config = dict(
    encoder_arch='resnext',
    model='contrastive image-text model',
    dataset='single toy objects rendered from many sides on busy backdrops',
    train_examples=50862,
    image_size=64,
    crop_scale_min=0.8,
    horizontal_flip=True,
    tokenizer='word',
    vocab_size=58,
    loss='sigmoid',
    embed_dim=256,
    encoder_norm='groupnorm',
    encoder_activation='leaky_relu',
    encoder_weight_standardization=False,
    encoder_padding_mode='replicate',
    encoder_depths=[5, 5, 5],
    encoder_kernel_size=3,
    encoder_stem='single',
    encoder_avg_pool_shortcut=False,
    encoder_widths=[256, 384, 576],
    text_encoder_causal=True,
    text_encoder_width=256,
    text_encoder_layers=12,
    text_encoder_norm='layernorm',
    text_encoder_norm_position='pre',
    text_encoder_activation='gelu',
    text_encoder_mlp_ratio=4,
    text_encoder_head_dim=16,
    text_encoder_fused_qkv=False,
    text_encoder_bias='none',
    text_encoder_qk_norm=True,
    text_encoder_parallel_block=False,
    text_encoder_dropout=0.05,
    text_encoder_inner_norm=True,
    text_encoder_positions='learned',
    init='torch_default',
    residual_init='none',
    optimizer='soap',
    beta2=0.99,
    learning_rate=0.0019,
    beta1=0.95,
    shampoo_beta=0.99,
    eps=1e-08,
    precondition_frequency=16,
    max_precond_dim=512,
    one_sided=False,
    adamw_lr_other_params=0.003,
    max_steps=11400,
    batch_size=128,
    epochs=28.7,
    lr_schedule='wsd',
    decay_fraction=0.2,
    final_lr_fraction=0,
    warmup_steps=570,
    weight_decay=0.09,
    adamw_weight_decay_other_params=0,
)
Rows from block 7 of the text encoder of a small contrastive image-text model, named by matrix and row number. Rows with one number belong to one neuron. Each number is 128 + 24 x the weight over its row's rms, rounded and kept within 0 to 255. All counts start at 0. Numbers have three digits each. After the name is the row's rms in percent of the matrix's.
After each neuron's rows are labels from the 100 texts, of 14976, where the neuron reaches its highest value: "fires on" is the input token at the peak. Only what is clearly more common there than usual is listed. The data: single toy objects rendered from many sides on busy backdrops. In brackets: how many of the 100, against the usual share in percent.
# fc1: MLP up (text_encoder.blocks.7.mlp.fc1.weight, 1024x256), inputs 128-191
# fc2: MLP down (text_encoder.blocks.7.mlp.fc2.weight, 256x1024, transposed), outputs 128-191

fc1.760 086:102100125087097129135114109148136110090116103118174190151110106128084083144115178117097161137129151102131145112089111149130138124103167161085099134145079153141130105113105077144139146142129134
fc2.760 095:131102126135126146113150141106174133119139130141129158130117128135107126091113107141124076108111052116138083136134107131135086104163097146127122104091147109135092134125141140101096140108156133
fires on: "flower" (45 vs 0.5); "hammer" (26 vs 0.5)

fc1.694 102:128149108116127109152147147112126090149094090090143116097109112090111109138070122102089092126143092106124149147129074151164111085074117122123084108089152117121121091143122108122112122113142151
fc2.694 088:120150157108123117174165101136130133158125098122153079137101107101123130169110134102105098119142127121129127136128126145127137148087127094119108123099154100143140146166079106103118101092120133
fires on: "trophy" (34 vs 0.5); "sofa" (32 vs 0.5); "teapot" (31 vs 0.5)

fc1.734 180:141128127121123121132133110149150111118118157079124124153121100126165143122084128068086119088141126108170129106138108124137145129159105102103096146124087143144114141099132132116107153118126139
fc2.734 206:113131123124144146114126146119120152133140100172134127120126147127092110130146115167172158148104114156100135141118133132121120130107155147172176104131171107101146111130122126133149116141137137
fires on: "striped" (100 vs 1.4)

fc1.342 063:160157096130123167121160125142175156151115146125124143132152131137117106105122100102079099088135157200111153156166130125098097137143113149112158139134127155160182145183109148104148106119130154
fc2.342 080:136119118115115132150144184119149132112090115090141173060116141105120143095168149138109126158109143163118152101114105107167142146163119133090124128146122152174160117123145136115156163144105114
fires on: "purple" (100 vs 1.3)

fc1.47 137:135114123128119118125126118133133147136090119138181093158116125100069101128135106123106138163132117121109169134093134129115090117056108130098127103135131112144167121138098132098131148105126116
fc2.47 121:160109157126114122146154109134131164118115119153184085174130120100074093134150112133107116146131123110135152149121120134119098168089118113127158130127124104135156121156081141092139137103136119
fires on: "sofa" (37 vs 0.5); "barrel" (22 vs 0.5); "trophy" (21 vs 0.5); "teapot" (20 vs 0.5)

fc1.339 069:116143147081138113116120104133109122118119107178105094154100113127117079102116166130110099132168114073157161132132128158120088126113163111115152121136123104099101135116103114126126136171063143
fc2.339 078:151124116104141136141095134129153122137140139136145104160153094115151133104151137123161089135132115100076136115109151163167125144142108117178101157082083146153144104098110110111079170169085089
fires on: "teapot" (48 vs 0.5); "arch" (23 vs 0.5); "sofa" (22 vs 0.5); "barrel" (7 vs 0.5)

fc1.704 074:172130130075124147151119110132132134112133170126125117113088134097123119130101130129135105161112132134120118105130091173119110130115147123126109100112143184114062139124098096136139148147146135
fc2.704 079:118134148095130130155137120111133117157092166151143126125104124112189113123151128133167092117118119140140108134111133198116118107089140122180144134108155094110085138150131114113092083134119122
fires on: "teapot" (34 vs 0.5); "barrel" (31 vs 0.5); "trophy" (25 vs 0.5); "arch" (10 vs 0.5)

fc1.231 134:120122154111126135111114088122139152152124162161138097172141131049114173159136130094169160103140142134192130147133178121116102142119125116117127122167170108133117158151114132117130111143111118
fc2.231 126:135154105133137133124144146134163115129113125112117139104112131194157091087127108154082104153122116117059136109126092141161156116167113119169113132115092137154168097098154127151128151114171136
fires on: "ice" (43 vs 0.5); "teapot" (39 vs 0.5); "barrel" (14 vs 0.5)

fc1.366 060:096112127118147120142138153124152135163150185158126112159108109146133142144104094182105112188143124130107112181138131128150081127114139128118079117143104131157127115097152132107137159155104136
fc2.366 078:180119143124143120116101145136106115125180130157132135139165107173124142136134146084196125112160104152099131094083132127146109145140151086143140123087075123142136111101093125148121124133142126
fires on: "yellow" (100 vs 1.2)

fc1.314 132:136168140089107191153122123096136135112093149144117180105141120139125151145135105089164102118111142126143095130108104106140172129163159101094111142149096162161140087136154157111128159138165150
fc2.314 166:158131111098141165104124149132171142135111128138093192110170120148114152131159091127172150197102128159130117112114109119131148132136103154116118145146108144137155095085112138127140150143165129
fires on: "pink" (100 vs 1.3)

fc1.300 082:137075139155137111085100143150101103130113125162103117129127119152138119106119155125126146129109102121097098123169117129167100155093126095140147129126092148115104135122137094147099073137118143
fc2.300 084:151131122123156132178163104120152145131098120094139118114100150129156130113125150144144091106102120132130108123135104112139127148158124099155112162112139126157126138180119127104135140136088098
fires on: "arch" (65 vs 0.5); "barrel" (15 vs 0.5); "trophy" (13 vs 0.5); "teapot" (7 vs 0.5)

fc1.154 078:120135117114100163153130129123112135148110148124173113142115143146122113116166155123154089077104111148140119143121146137170118169107132105097121098164111165141155107150114091077134114123099142
fc2.154 085:117114171112155141143132105140144157174062160130110132146140131167145139095095126151132120164100166097102106094112124130127129098113108113140128133101138118103118149137093121139106118156121101
fires on: "ice" (29 vs 0.5); "robot" (27 vs 0.5); "umbrella" (24 vs 0.5); "teapot" (12 vs 0.5)

fc1.721 072:110121086151137139172127128144146144128097059077132129124113095136107105135106155104059090160137155110094139143078136101132089140126105141129122077107082112107073144137123110151117105109137137
fc2.721 079:131130153087098141153164118176144122149131137095129144132120093142138116137156137161120098092154123132118109125132133122127152140138083106135147121123131100166112081118136141104078121157169139
fires on: "sofa" (100 vs 0.5)

fc1.250 164:107110150132151153146090145115120133155112201141109134123167169084143145176074115128135041123157158125139132122124146138127159111162105096142147137133087113108148122142130165114126130119092098
fc2.250 164:139160121120095099122160116138138132114145049137131116140098075180127144081166119111098238123100099120111133115137111120146111135106161158132093128132160131141117148135115106133141105118174153
fires on: "striped" (91 vs 1.4); "teapot" (9 vs 0.5)

fc1.654 073:110153096141154161129128101069118096100148123094103139110103086161132127118138132086133095092117129133136108104152149115140136136113159154077136123140121118119148104131147140110145100148125149
fc2.654 089:114139127101158121092100141101167122152125122114098171090116100153112118146102111130133161177118104122099123116089111109146124117137092158103146116157104142087143129127125132083146129181128115
fires on: "blue" (100 vs 1.3)

fc1.82 166:118119121120151130123122158121120152153162168150099106143127141134132124101142112148162145112144129140079114139116189169152105177151090184197125079109146121123098139133146097131113101132149115
fc2.82 166:134141160124123109135135095124163115125101099131163156106120141112141140156130146112095095145114133117184130138145085075103150081119142089051130173142120132143174129130128152128135164122107139
fires on: "green" (90 vs 1.3); "above" (10 vs 2.5)

fc1.609 160:130161137153117119125151104122169136138111094126118135111108150146105124109087111115115142129124128120123137100102100111132128176127138115121099129101153113174098153136138133149117136118071126
fc2.609 174:127108127120141112136113151148112119125140164137127110130167111104155128133156143137134103106135120152144122162151155149113123096146123158140163127151112139099151096115138143119143129141182127
fires on: "ice" (28 vs 0.5); "trophy" (24 vs 0.5); "barrel" (24 vs 0.5); "umbrella" (20 vs 0.5)

fc1.701 186:149146108156090118149143153100117114118186130152140111156125099143121135138158116131159110158135136144107116137168125110134121165139166147181130153151159118151109137143134139136124117100146114
fc2.701 196:118108139103177131106109111163160139146077133115118135078138158119134121111101136128081141087128122123147140134109145125130141104147092121097125089116087143123140110119142111137144155151106145
fires on: "green" (93 vs 1.3)

fc1.153 064:088140145142120134145173154139136112161172109154116121147129152170084147109127082135131115129146127122151098147156142137127083169124133124124101116161143141142092158130090181134123102165127197
fc2.153 077:118176113112045110148079152123165131120115138161124132072111116091127115139135122138086113130150138123113120105126129116146142136117110132111095185136133167097132101111131157095144161085130138
fires on: "pink" (95 vs 1.3)

fc1.725 130:155099155143119143134139140107097097136052139093169167135123088110105104111135114106100139152109103098113134113120100163086096088107126110104134131102120166167125119134118091111123148092128145
fc2.725 084:128148130112133079112111090119123139133133111150159137120080121095120137114155115158119054141134135147126115106127142159152131180090132117192117105145094150119158174081147148104077123081158098
fires on: "ice" (53 vs 0.5); "barrel" (27 vs 0.5); "trophy" (20 vs 0.5)

fc1.390 098:130104134104091164142130105128098136106089129096154182098108107115088099109126153122120128143112126081089130117097122160088130109108149121092098127112096111136093077135105099111141129133150156
fc2.390 100:136130131127146120116149135097157125133132129158158165146121116122123145117148107143116074109108054138168102111137082133143109130161103156119158093118140143180118131140130130112089131108171124
fires on: "hammer" (86 vs 0.5)

fc1.446 091:116160156145122168156153154115094161099102152152122121154090142153127116115137175126169123102177127162164134135127155131073128141123149125140132135136132103150154146109161151084165193148119144
fc2.446 134:121165130118135145097119157098170131122132150155127177109127116169122128127155094118155143158106141142113128110105116115111130129128150159110116100147111111138150106119177151167107149137155148
fires on: "pink" (100 vs 1.3)

fc1.508 113:150168187108098114118113090138125105139103135095150132119103099121143102121080132108095126179117102127097117116125106168128129112126146144099096138079141115130102100142122120127127146127155130
fc2.508 080:113136107129145132138093126152135126097156156135099126084145110105110156121096110129148100114145117127118110162077179110052116118141074119150146131124088138123111129078147122134179123113144158
fires on: "arch" (46 vs 0.5); "teapot" (27 vs 0.5); "sofa" (22 vs 0.5)

fc1.202 114:210136110088091170120124127115115097126117114155101098089163139123090135136144147180115113147133123142068139144118114131168109119080130146156157110131108120137127138144101163188174120133059141
fc2.202 160:151122071112134141127143159108143128096106131109082144087175125146094148158161092131153150134105140154099120109114098114165143126127153126122109106151127111092127102085128140204127135157098133
fires on: "green" (100 vs 1.3)

fc1.480 068:147104130114087141116143139127125131186133101119119142141156115130129073109111137159119106112105131139102128188151151182179143110117126111134160135113131104115100120137128098158174157118156139
fc2.480 086:173161108102143169136151154146125093140103160107099140123167148156146144090080118099100173115115090112156137132106100142113114086159185108085123110162158110158144106115130154136166083165097136
fires on: "<end>" (100 vs 14.8)

fc1.739 100:142130121149100125101096090138148142139104129124172145106120133103114121111146169099127139133132128117117153156112123112125116173157154115115094163158128084147101141143119123137147131093185161
fc2.739 096:169147133109102135122125154136126133118147132147077082177147097152130138141099128133141108123136074093116081090126142117145114146105083109125143122069120145169117132134128153130104095170122104
fires on: "arch" (39 vs 0.5); "sofa" (31 vs 0.5); "trophy" (24 vs 0.5)

fc1.600 077:106102121154145116117120111125089119122107131096154099147145070095113126099101150139118099117143123105159083164129145097094105142136121136102076152092142130135085138102122129132157122156135098
fc2.600 072:136134132149188110150119096142155121131132130189122082141136109142110148157120115124171113128122118151116112098133149165132127108140143109139131133088103142081107134132115155118093128155102108
fires on: "sofa" (35 vs 0.5); "arch" (30 vs 0.5); "barrel" (17 vs 0.5); "trophy" (11 vs 0.5)

fc1.262 119:087134117112097088094127090160097150129126122150119138120106152130160113090113103134134144119119158172121124157092157139119174116135121120154167124162126109126120141144108094113144098158106132
fc2.262 128:093176114161105084118110156169122120115138131170111140098116130137150150090116131132092164134102128122093127157096149162155135076108121161123141133129131094134148132114130090122153133118144127
fires on: "striped" (100 vs 1.4)

fc1.233 081:143135148116095134124115090094090126105108148119131129099139137117104094101075161146112126085127127122154093141108149149107089129114131110107094132092144128120073133160116104114152123117195125
fc2.233 090:126107129139172130111109137137108167125162110159103095140154072120154154149123092118180129167153101124078110140120152134142129092109121145154140111098094155113158119084145106141098136163118115
fires on: "mug" (34 vs 0.5); "teapot" (26 vs 0.5); "sofa" (13 vs 0.5); "arch" (10 vs 0.5)

fc1.357 071:176113129138131153111151133125125129129140095141107097170131121156107126074137069122149127146153137123142137198115175163200121124114137145125146126114078131109094147110097170100163111129107102
fc2.357 080:080163153153129134146171161105141151140089125072099149091123142118120132116096105127111149111160156088157102170156146096127144114151155132160113151146138145115103114124200154138140140104112188
fires on: "<end>" (86 vs 14.8); "above" (14 vs 2.5)

fc1.570 182:138150160074105123148100117147129169119064132134174095131087141131119146147122141096128158051160161134133100145133158119102141141110122116105143155128117107135148119133125133115163127114157135
fc2.570 194:116114089195154138125146143105146099136187135109071147129147115120131128104146113145129100208092103132125143103126094151159116115135153138159122099135157146133119150120130128147121138141108126
fires on: "striped" (63 vs 1.4); "ice" (28 vs 0.5); "barrel" (9 vs 0.5)

fc1.466 073:109117090157116130162124133137117148122132104130149114106125119151105136100129163160117134083176139156130141154123155135119116148100160152176132176127174085111125122128134162180152129148162165
fc2.466 126:162125068116137155143127148118139130101127133101081143087161129152090134133137112132134149125093143130106126116111113107153146121133145148131102111142114130103146124087157142208117134139110145
fires on: "yellow" (100 vs 1.2)

fc1.325 187:149115116154145132126132163107084147144152136162122142108124126119138113157117112120121097139141119128112147125144077162152129115141138090122134132090065126129165096113150135132109137127160130
fc2.325 203:113131122095107127116118088136160121119110114110142122141122131142130143100139141129141186125106136121146120109111177087103127163131132177134126120168176127126094158141112114137142112134096129
fires on: "yellow" (100 vs 1.2)

fc1.208 072:126165148150106089114146133146148139134125120136138164154137132111100107155103096159140140138164120121149126126133093144117168127117144120120137126082113104166099135152092160112164136118151119
fc2.208 081:113149120125103156130142156081125131116146096076128133105136123114078107136122153166093148126124167109137107146143128138164145133165145145138104134158156139114111128098151151129197119103150167
fires on: "white" (100 vs 1.2)

fc1.285 077:118109107172135142162133099124099113111146078118152160123119107136114092119138155124146116108139149156133093136124055102163142118144155131180106142140130123120135131116134093103122145136121123
fc2.285 081:074123141116151107141106141165138134130133161168137153106137136098103146128113128163092130126145098111104146155118159148141107152126146128124173168142084149109146126108128116125108123119184127
fires on: "purple" (100 vs 1.3)

fc1.493 096:140161128123080126108121117167092142099133104157115123127107115127148103093125137138129121124117136185091141164084116132153163070131114130110149120139124126098116097137148111126154119125110120
fc2.493 125:088179123144087101120111139172118109090137127152085132104116129135144162098108128128071160138116133112098142171096143154138151092104124137105150145125137104116143144110133088120166124122134132
fires on: "striped" (100 vs 1.4)

fc1.84 097:135144151102084138113094138134132113131141101113159144159127104139116117106110159153141116110160120079137107116147094155126096121105152117106119128137178118133093137134133174120154098101136139
fc2.84 089:129135156120084157120120133111147151131150133171129138143150089125097130131126132142130126092143133123150100131139091151128141157128172097129131140132154121147119144149100142115139107113137096
fires on: "arch" (36 vs 0.5); "teapot" (32 vs 0.5); "barrel" (22 vs 0.5); "trophy" (8 vs 0.5)

fc1.456 076:115128142104121107139143168120122097115101077183152084127080146100093108086137125095135096116140118120117083107152109132135142174139118097138146135135083123145118177112164112135113145112152143
fc2.456 077:130138124112109136176138146159121116162116122102113163153119140181123128109127124163113102125160090156127114159138135126109114119122143143165148091147171111183108142149129139122084099108106103
fires on: "barrel" (63 vs 0.5); "teapot" (37 vs 0.5)

fc1.237 075:111110125164074120145158144151128129169167163107147159124169126122103099130109148121084130107122120146135104152070094109156113133144171153100109123136119124157099111138140121147126158131129130
fc2.237 077:143130140102123147064171156130089101100170148144139192137152116126151157123151133176125105097141149126129145163096144108113148125141168099137112127124113161084140136075135127127120119123135142
fires on: "yellow" (50 vs 1.2); "<end>" (50 vs 14.8)

fc1.745 077:156182122150160158146107105154083093122106105107161101079144120099103114132084127160152110132127141128099119115118108173096093127147112109126131124091129133150117138087110107150135127157153097
fc2.745 081:131175171144124066171110124127131145120127105128139118172128119121104135110157078132115092091098150150135123150114103150133105118142111108138128152104163140131109145103109113148102119160098095
fires on: "trophy" (30 vs 0.5); "teapot" (22 vs 0.5); "arch" (18 vs 0.5); "sofa" (16 vs 0.5)

fc1.370 081:111103128113213148137100144137115151131095155143136132134139117137115132147156124138135062141129152142155104123127153125145146173119156073159139169149133130118153121117151135136179121129115131
fc2.370 080:117195123125093117142145142116130110119150093122117110132085113171110141100132128129111122156136125103136114116116148098148125144094076171121126161125113146156166100131123162112127123150164169
fires on: "umbrella" (48 vs 0.5); "teapot" (28 vs 0.5); "sofa" (24 vs 0.5)

fc1.198 128:142117150112134177152114154133155145142145131145106180114121139142127166125141154131157140131104139126173085125118130172086104122170104137122125154147131147136125144134124148131143164149189167
fc2.198 165:142115105097140169132100155126172151148090124149100188086135116134112152095147113096158135167110139155134109103094119120108145137167083157128126123152125161137141109084150128146123155155162125
fires on: "purple" (100 vs 1.3)

fc1.678 067:133103146148115129179125092117118125152154115119153091110070122126093091100128134136069121163155122084125105131136162156154122126081101158150137145134105117152069158116154113119136143130154098
fc2.678 076:130110167148149154157136110151104129130108103143119112145125117134119106110179148141175121113120155156117163172107093137151137107109138098117153131133103129129128123098118148097086153166113143
fires on: "arch" (52 vs 0.5); "sofa" (35 vs 0.5); "trophy" (9 vs 0.5)

fc1.369 091:176120138106134134146142122108117078148161122105137121105114125112096073098096102140104124184120138133083121102136115116144127097145141168095117098116091079093051056137156112143165106126166125
fc2.369 125:148140065104121120123116148129128149086108110065116138095175161114124175139134100124143130125084116161110124087100087097193139131119132138125149143151120140076154132096124130161150093137103105
fires on: "green" (100 vs 1.3)

fc1.19 071:126116131131093139146115104169089124110124113105124143072142086167150120115109158126124128104141117119111127113141109131103125108116104107132114141134122137127093141079159122129159092160122139
fc2.19 074:112104121131136140145125084129119147104129106137131114141130119126128151134155133106163101091154114111121092148110127159117163131132143112135179141099139133117093099109086148135083105166107095
fires on: "sofa" (43 vs 0.5); "trophy" (39 vs 0.5); "teapot" (7 vs 0.5); "barrel" (7 vs 0.5)

fc1.649 102:138142173131103128117124108085110153114126122117143137106144125110125113118084141102112114147117115130111147094161143167147142117071101145096127099103105127109130095134127122139110084128136138
fc2.649 077:120090136133104147159128113126128123124117102106164106115158141129120149117147142128142193105132118109121138142104123091113174172143143137114111126169126118101169152121138129130123148154123137
fires on: "mug" (100 vs 0.5)

fc1.736 080:098157163163147180114128137160139118130123161115096154162136155161118139133151132115155119124133145137148091153147159144123105161141161115109149139123157128136188131123147151172120123142133182
fc2.736 089:123151118121140147112093160141164133147125152120111185104135124159092142118116109137119159121117144125092112146127095117150153107123144132093120107170101120145138095098155149148106146140145128
fires on: "pink" (100 vs 1.3)

fc1.267 073:113123103171130126154151115135114117153163103135140111144107134169143125133162152131144128108151173161182102131178124141141149136126168117150173193163146135136145155098131119125167125175127147
fc2.267 073:109129133160114143165126139163126129136139122101118113111108111148124102130154118105132114140176107120098146123124129122170110141099135148130118135141123128130150098120141125151140159128177126
fires on: "umbrella" (73 vs 0.5); "teapot" (22 vs 0.5)

fc1.584 081:163151167133122145120135110106153120110104133108109155144117131086060085142120116151096088106142125115133146158186123186142188120083118110125140152068099114145123143144087143119120105112147139
fc2.584 077:157121130112155149125140123154139147140152101125117129128133176148130148111152107114168151099102114098099108205135137143099137132150113121129134159130082123135128121099159122137145141155143127
fires on: "white" (100 vs 1.2)

fc1.15 091:133146149119061131119107042105079123108127100104162130125116114090109082083068139130081111110143121146133164112125089151128139135132127133113099094093050133147101112151107113132136155135170124
fc2.15 077:096124134124124131128127134157143128137105177106155142163075107149138158134104129137112091143148092151108138094152172133152142166125127131133149119106120147125147147125122106137077132136112118
fires on: "barrel" (41 vs 0.5); "sofa" (37 vs 0.5); "teapot" (22 vs 0.5)

fc1.752 065:137138143109081148122186112167156117155141140159113088147129140147125150115113106161153114114150173144124106133121166102191123158131161142104160117107113099146085133130133167154148121096131147
fc2.752 078:114117110131124166119157105110128163157135103113077142148171152137130157130120119092133177146076096112132104107155160135094099099092119152137184142140155111127104148128108103119171123117124093
fires on: "<end>" (94 vs 14.8)

fc1.70 081:121105159116089137113109092122139091168115120104143139109123081112127103102119114156090083132129098099120123156132103165102138112105134140110111133114066139148068141136137126103109146117129125
fc2.70 085:111101168121161162139186079143095134159109108130123117142123152149110094144135115109153136126157133128132154141109123154132136076136115150139146132113174123143116089163104126121093163201139168
fires on: "barrel" (38 vs 0.5); "teapot" (22 vs 0.5); "arch" (20 vs 0.5); "trophy" (19 vs 0.5)

fc1.33 104:124138104136119109115109120199098138123125110162133135128106146112141115113109140118108144086132119137109119146092143124152151112112146141128172110155120070120137103144128115090134108140114132
fc2.33 120:083166124161086095118118165171132114105120125160112121105114127137146156108120125137087152143110120136104140153081132152147138084102133154116150139117132097138139116106128094108163127123141143
fires on: "striped" (100 vs 1.4)

fc1.426 085:128167124148140177121121116134124177092129080116109103128105107117146132144106119152044127164089108118122147154157080138129136131157158126162176143098143097131147138119135089146156121133125150
fc2.426 081:144118160125124102144101119142184135121157174146139181132134103141117129102121112122138087090165152120138122128111126138158079160114118123134116152118098139101099099122108112156114125084121163
fires on: "sofa" (64 vs 0.5); "trophy" (25 vs 0.5); "teapot" (9 vs 0.5)

fc1.435 092:174107119151107129130124110177109142136122126104128134087103132117091099145081152153078113140148104104124121141093117131138119067114130124102087120135083100136111090111150126111111164128163122
fc2.435 082:114140125106155168108140141132126115141125140082097159107160128167084146136143186138153170122105135130161101133119118136141118134124130123114121113120195101113084122168111130184124092141104121
fires on: "trophy" (41 vs 0.5); "teapot" (37 vs 0.5); "arch" (13 vs 0.5); "sofa" (9 vs 0.5)

fc1.479 100:127111142154119108139109126085146101127110117079141151143142112126156073144068109124132150149132120116167127145095089121119080091112143151113131125132112170121160093121158136137140114143103154
fc2.479 098:152087113101163132143152143136136097151127118125128172110114140149116146119128104131115133138106129125098127096108136178104166144151146121108171127134141127122078090126129112075095162128183133
fires on: "flower" (55 vs 0.5); "seen" (19 vs 7.4)

fc1.561 171:092131152114109127094126073116143155147105125134111165136099106135152145127140155090078178101115122119087135131102141105127105178133138117155095161142131099117139120140115120124117106128120135
fc2.561 170:152124105155163134185122180151126111115146158129151085127148172131131130132113107166173079174137133147172132126140140162111165068134133145103143097114126155139118137119120113153153163125135144
fires on: "blue" (100 vs 1.3)

fc1.717 085:118159135090112148111134140070134132096148115146092144108124119096118130121072121158148132170116124104099115116111170141153117091110158129094086075128123105133130112155117111159183147139116122
fc2.717 127:148130084123140150121140161103134120106127125101087133079188114143098138159149105114166149153086141163138108097126107105171135134130112131102128095153105118122150122064124131158126134151123129
fires on: "blue" (100 vs 1.3)

fc1.707 081:145119165102049107114105095178093086151104125117126105104121111124086116119069145159080116147117124110141132154161144131138096142103137145085103133113126126130077135164107173138122110137167115
fc2.707 079:152147139162153156112135112139137123114125130162106098164163103124132155110131142111148184107137141106099145177117136092122115114140156112114161140113092144108118106152051099129131112156125161
fires on: "arch" (38 vs 0.5); "trophy" (34 vs 0.5); "sofa" (13 vs 0.5); "barrel" (10 vs 0.5)

fc1.170 105:129094176139123139107122098111123107100071124097118119136138167115112051118102148153092189127134121114105152131163139129131137080085120148144106105090068107094149117135124113144137121164147093
fc2.170 104:083119161150143091113106148130084109081114126112104116118167113156116139133138125091145130110105193135129126089137123107155152116123144157189085117153103112138130150110134127181168111169099127
fires on: "white" (98 vs 1.2)

fc1.226 132:144149166118093120108132099127103116123092143112164131108092098116110122121077145123102121155119105087090125128114076163105092107111134120122090126068124124125086099118104118128123132107171128
fc2.226 078:161089131164197125129149116172128126117164158179130176095166119149166125120111168106133122086141112137119149126127085126115111103125110152151132130132069140105133176121161106134124147126149118
fires on: "trophy" (47 vs 0.5); "sofa" (41 vs 0.5); "teapot" (8 vs 0.5)

fc1.486 080:132101119105099160125115083143087135078118130158151110155131129098119133117100174112120148124163108122106124126158137132151134121103171152145113149109134133128117134116123135123127140139117123
fc2.486 084:105178128138143153166109140132146129133129140093113142121131091143169141171163139088121080100124111108112153163136142138090117166122138086140113126105099127138103158100104131124102103107114100
fires on: "barrel" (60 vs 0.5); "teapot" (20 vs 0.5); "trophy" (14 vs 0.5)

fc1.504 107:145144117128124110140157116123131079122092090128148107109120116101094124128081117129110107140123091108113150156147085148164093098074136127100101105083145132110098101120112098162128143133130131
fc2.504 086:131136168118133106174167075156131132152114111156171083179119143112135137154108114131124119111160123119138123137150147143130141128108160096109128128072164106123113128150072096142099123134103109
fires on: "teapot" (44 vs 0.5); "trophy" (35 vs 0.5); "barrel" (18 vs 0.5)

fc1.27 107:161132136108133103107146152107123124076114133124179152100126094119068097115077186160131158138104132096115156115098138149148123091089132150150114127102109124146116112145115110129143156144137116
fc2.27 100:072134158141101155083131156139109157135154127137139137077135122155145116137117092109143116123119114144127145121110175133109111084164144118126091138106112091127137178139137165155117144151130107
fires on: "ice" (62 vs 0.5); "barrel" (24 vs 0.5); "trophy" (14 vs 0.5)

fc1.13 114:143133171128107093142126111096113150137123112132139147117161118112086090137084174110077145144094126128090138132122087143135095099053142122114098137129098125094122098142105136097128134131150127
fc2.13 073:126119129093141162111125114113113113101098137076155127150162146164139166133152140155152110131145144124143075101106151117133163186111119155143115097118150103124122141086180136165110098145107141
fires on: "sofa" (51 vs 0.5); "arch" (27 vs 0.5); "teapot" (22 vs 0.5)

fc1.25 166:103146121148145123155134122165113109129126088119128084163103135128153141116107119128146107116167123166175130123129115097130119139146096114187119146162129126138105172144108147151117138131112115
fc2.25 166:147120130128110134105121127103175163133133186165114175113163114137110127132149140136120161125108132116069139138138160161119159125139169144085145099096145125131159086119145113113144139116155133
fires on: "yellow" (84 vs 1.2); "barrel" (16 vs 0.5)

fc1.616 067:099119136162146133127128132127112115122096136171131110171150137157125144164119128172107117124153063110162122131163151148136106116129155114143125132102116134093119150110116126128143104157127149
fc2.616 076:092174092131069145144115093107156131124105117108128167139118143137144144149127118151082147131108124129130100123121165119142139145142128152132151089160172119164106139139155144118124088134159130
fires on: "mug" (79 vs 0.5); "teapot" (18 vs 0.5)

fc1.127 116:160112150132120153131141124123101107124055132109148137129134114078112090102111127111100155161122107115103141117121126187097121079074111110111140117099126152143145117123128100131130147121119136
fc2.127 077:091122121137133118138112141133138112125181124117172114127168116206109103165119116125107125127068109091105164136102104120158100137154152073102145100147102140144112140158136154123120163101142125
fires on: "ice" (62 vs 0.5); "robot" (14 vs 0.5); "barrel" (13 vs 0.5); "chair" (11 vs 0.5)

fc1.498 072:117183092115142144146136126094127137134091101127088088137079158120124142125186099111156120062130133124128132138195150114122102194128125131127150161155158093147145150134141111112154122132141176
fc2.498 078:132174113136081140131101153107163130127142139105139174088110116121122147107095130150070099154102154097107098098112117130133116172164128123128120163120173131108145124124147131148165106078142176
fires on: "<end>" (31 vs 14.8); "chair" (13 vs 0.5); "pine" (13 vs 0.5); "from" (11 vs 4.9)

fc1.105 102:164152147129158166099135126075113129064133142130186161131132086116101076114093157114143137133084093101112154108101142126129140144088165098106131099131141132132114128140101131110123128141125127
fc2.105 106:129111138126086126108160154105125100157152142150152138075121119157128136153122110122129129120124127118149145153141110119108129075126096133139128103123129142135138162115145153166096155111125118
fires on: "mug" (49 vs 0.5); "ice" (29 vs 0.5); "barrel" (22 vs 0.5)

fc1.296 075:080118146109160149140148138088156112114176114116150119115084092148128157131164124151104101167121127111115151114137120159123145165083143140089133126120129167122090103137113123063155145139132119
fc2.296 079:117128167109106148175155130131138118097133118155152124108094102147139097134175120112096136107163148156129115143080116154136171182162097095120142133119112133139141076124098154116119098120106138
fires on: "sofa" (35 vs 0.5); "barrel" (28 vs 0.5); "arch" (24 vs 0.5); "teapot" (13 vs 0.5)

fc1.155 121:135111159151085112115133124136088128136105095122170113089151118096103084151096161153080153132112109096113143134121120148137120077071137159105117113082101140132149090116123137130134134137125109
fc2.155 087:119124150136110144107119156115112116100115115119104129092145119131125123150164161133153142113143154149136141114143133115143133138111118128174071119153084112168153174146162151169151096168089135
fires on: "mug" (34 vs 0.5); "umbrella" (27 vs 0.5); "chair" (24 vs 0.5); "trophy" (10 vs 0.5)

fc1.112 149:119137113140157131149132128128111146155177128143117089145125163151143159125146101109160107089130119123142136121159187100118124178150131105153157123114129118110181159129118151153127114117108101
fc2.112 143:137117126121104122106116132129161133135094140136133162114127105110138123133111140137104153161119114147112152143108078143123160114147136142101104125152130117170086119120137113108140157131149163
fires on: "white" (88 vs 1.2)